{"arch": "transformer", "model": "multi-label audio tagger", "dataset": "single English command words and digits, spoken by a formant synthesiser in many voices", "train_examples": 78125, "gain_aug_db": 6, "time_shift_ms": 100, "n_mels": 40, "hop_length": 160, "input": "log_mel", "spec_augment": true, "win_length": 512, "norm": "layernorm_no_bias", "norm_position": "pre", "activation": "swiglu", "mlp_ratio": 4, "head_dim": 64, "fused_qkv": true, "bias": "none", "qk_norm": false, "layer_scale_init": 0.1, "parallel_block": false, "inner_norm": false, "moe": "expert_choice", "num_experts": 8, "moe_every": 2, "expert_mlp_ratio": 1, "experts_per_token": 1, "shared_expert": true, "subsampling": 2, "layers": 8, "width": 128, "positions": "learned", "pooling": "mean", "num_labels": 51, "residual_init": "zero_last", "optimizer": "soap", "beta2": 0.99, "lr": 0.0035, "beta1": 0.95, "shampoo_beta": 0.99, "eps": 1e-08, "precondition_frequency": 32, "max_precond_dim": 512, "one_sided": true, "adamw_lr_other_params": 0.0021, "grad_clip": 5.0, "gradient_noise": 0.3, "steps": 11100, "batch_size": 256, "epochs": 36.4, "lr_schedule": "step", "warmup_steps": 550, "weight_decay": 0.1, "adamw_weight_decay_other_params": 0}
Rows from block 3 of a small multi-label audio tagger, named by matrix and row number. Rows with one number within an expert belong to one neuron, the router's apart. Each number is 128 + 32 x the weight over its row's rms, rounded and kept within 0 to 255. All counts start at 0. Numbers have three digits each.
Before each expert's rows are labels from the 100 clips, of 14848, where the router gives the expert most weight on average: "lies over" is the class under the peak. Only what is clearly more common there than usual is listed. The data: single English command words and digits, spoken by a formant synthesiser in many voices. In brackets: how many of the 100, against the usual share in percent.
# router: router (model.blocks.3.mlp.router.weight, 8x128, trained with AdamW), inputs 0-127
# gate: expert gate (model.blocks.3.mlp.gate, 8x128x128), inputs 0-127
# up: expert up (model.blocks.3.mlp.up, 8x128x128), inputs 0-127
# down: expert down (model.blocks.3.mlp.down, 8x128x128, transposed), outputs 0-127

# expert 6
lies over: silence (98 vs 57)
router.6:081166203146184089141136123110054120093080168132096106066147198147096121120098136154140137085101078183098085164106165147069074150112129092099157152160110114069104120099120173182107114141184118141149138127167102197143098195086114162114104096144100134134130073102119104156088076109159116155127135138141139089086110114102121144170128111096133157133172128128139152123144118148162122132050
gate.7:091144127159140060140172095117087183145097165112093154153109158125096140123082164148091120117113052192158068138147141149098163118135140128162135150126141170173113162110096104101064133118115142166163092148086115199143076098137157205112138098121158125127153177073113110117129136136091141141154132075143160178207112146115137115127103155123120180060103137094133133095087154211116123094105
up.7:105128117109130093084178154123134127109133155096130153166098094162124072184170136137123098153098102153108090119128118142112174095142125100097133139187103191140117093138115102113140154077088158119125167134122055155181166085115181133095117120147115137095148181180120150117119053092175142053161107089128084205078128098190130132109128156072147134159159160090145082142078148145174113076149
down.7:084167164120086144169068110151143142106134145094099116105136121086111141131119131097073137077095134100223066168144148109084100069165100138131168145148090144103108163067128097082066129152138153156114110099179168126108128167060138116137167171119155156107107224156179091101119146154102057131102104121087145087113121163152095133097097105122149106140133143117152069152117137132149086123091

# expert 5
lies over: /s/ (47 vs 2.5); /t/ (31 vs 2.8)
router.5:108156104124093107083092141105188110153117178184115122075136142101077113102121150111146162120083125119048179107142166130106083154095108085194135120103108138111112113128187168123124127106162172209087152068159099155186081094154161109107187095172146147082093088165130156106129125148150090138126115174113095099114162123161068112120150134098138084120117100129116121204168072100115140138139
gate.4:091124081161135120120140101125106165143174188115109125085138113111143094158153125153066086207131090124197107131084081122179151179155151143176147161105114127069113149132093150167136152155191115137100084123137126123104120090102139168086092134101091151126102168108102117072134169155096125131095158061092137202136121179119119084143122195066138187150173133101140136089136128152134067111102
up.4:138163108193179105101096063092121108130157101105111105180097148080132116143121127096109139096138165135144094121098131124128142109154131099144110106139123138068134117105071097156103092135166128121089087018097138095145076103053120142125097114103155099136162101115105106160141090054252135134087113107102122152082144116176103128101159062152130087090123141148113103161147127119169153100132
down.4:104147086146194169160118152169113092137189196086125123111130096180122129096150105108121146098125142087107047152128134179113094119131110127140135130136148145110147066076129117127088175175111144147143102114079127045178108151088136062134119087191182093126174101109099090153145122143115165082167147114125118168080128137108122136104066184153082065072100108129121134119128164099156092151129

# expert 2
lies over: silence (99 vs 57)
router.2:126146128082100195104108164107166159134138180119126098169052111103127040173143132088144102174129095074117119064122104108112138083156195128156079157133093064109120101079131164177156129108073105106175153163129145119096130129085161066119123115139173105157156111146137187154100144124112208137177131085115106159125127142074133094096109097127102137142127172115089157101114106146166100099121
gate.4:174129130139095109083083126042153092194150150121098119116094130150083146128125054118123119210085164164121127157139099132115127121186110095144191091149077151152127120123173158112189143160130108090181115152036078136164106100159144082142150120104115155132130149155132090143129167093128060149128079179089179177157125124118113091097148087130105093156104108116109095126142096125166135158101
up.4:150129153065101128129079130116048121109127136166141163120135118135140118103135134125084094123124132159106176133156126101157132098111116150090122054123194150123190149113159073154141099160096064105107169139067074136141131158141153110074146135181061165111133098132054140128126093110125155151140146148219086092192131129142076140179112179143187100096142104171147102078139132124150105161147
down.4:195103082131141106143101078097164129146097182119170137168124049125150141129139153181166110109196163111116171106162156171157171131088138159117070080116081224090117109113116137107123148145117093115143129180130102108162155130119132084148096119118159127173081063111144124159110100219134161123146119139140107095084156134115113034137120127137149122145135125155155131131176150158131099058135

# expert 4
lies over: silence (99 vs 57)
router.4:153124093159124187108136160146111108155132023108110116116093160167144172137111122149125136121175116114095117132161137150133142178117107156150140093156103150181166154169147104121082129159167104136124117167044119124050158152193079157136141162071107160097119194092083088104089090117095117093051152117100092166128134113163148133100107150161117173094191140087134099117092135113155101151167
gate.2:163115149103155073108112120075125119172130088166127113135126174128119119163084135190135171183133173148082152147130086100156138154143143098093094106122142181158134104176098134148172165139091093114104132084150128117118100100147104172052105162174158212107060120216116163122186131162161143127133188150149096102090104163149103131165189148156173131075127128092157164110137103127138091107110
up.2:064143211128165135126119133126112095183101105135161087224142142094086135167108167158131153135114136133135107137116175133050157125129193165143111115153183191130125144163086118104126171157101112150087099060145131151126153113131133100146084105087153085094197101179065098109167129136149154132115086158169173161141146128136159133073149131120209116154107152089129133153123096088131138139115
down.2:051099114100127139106074151138146105102161160107170076167124125129116090149117153115095120131138121136139169103132082160125117093138094185125136099098084148169110167115046169195106047112135207111146104163095089148143054119137118154109129154059092104137106159142125121178121116165093142149146095188088089157118167141077138162126172145143167153148147158083170114110092108087128170115094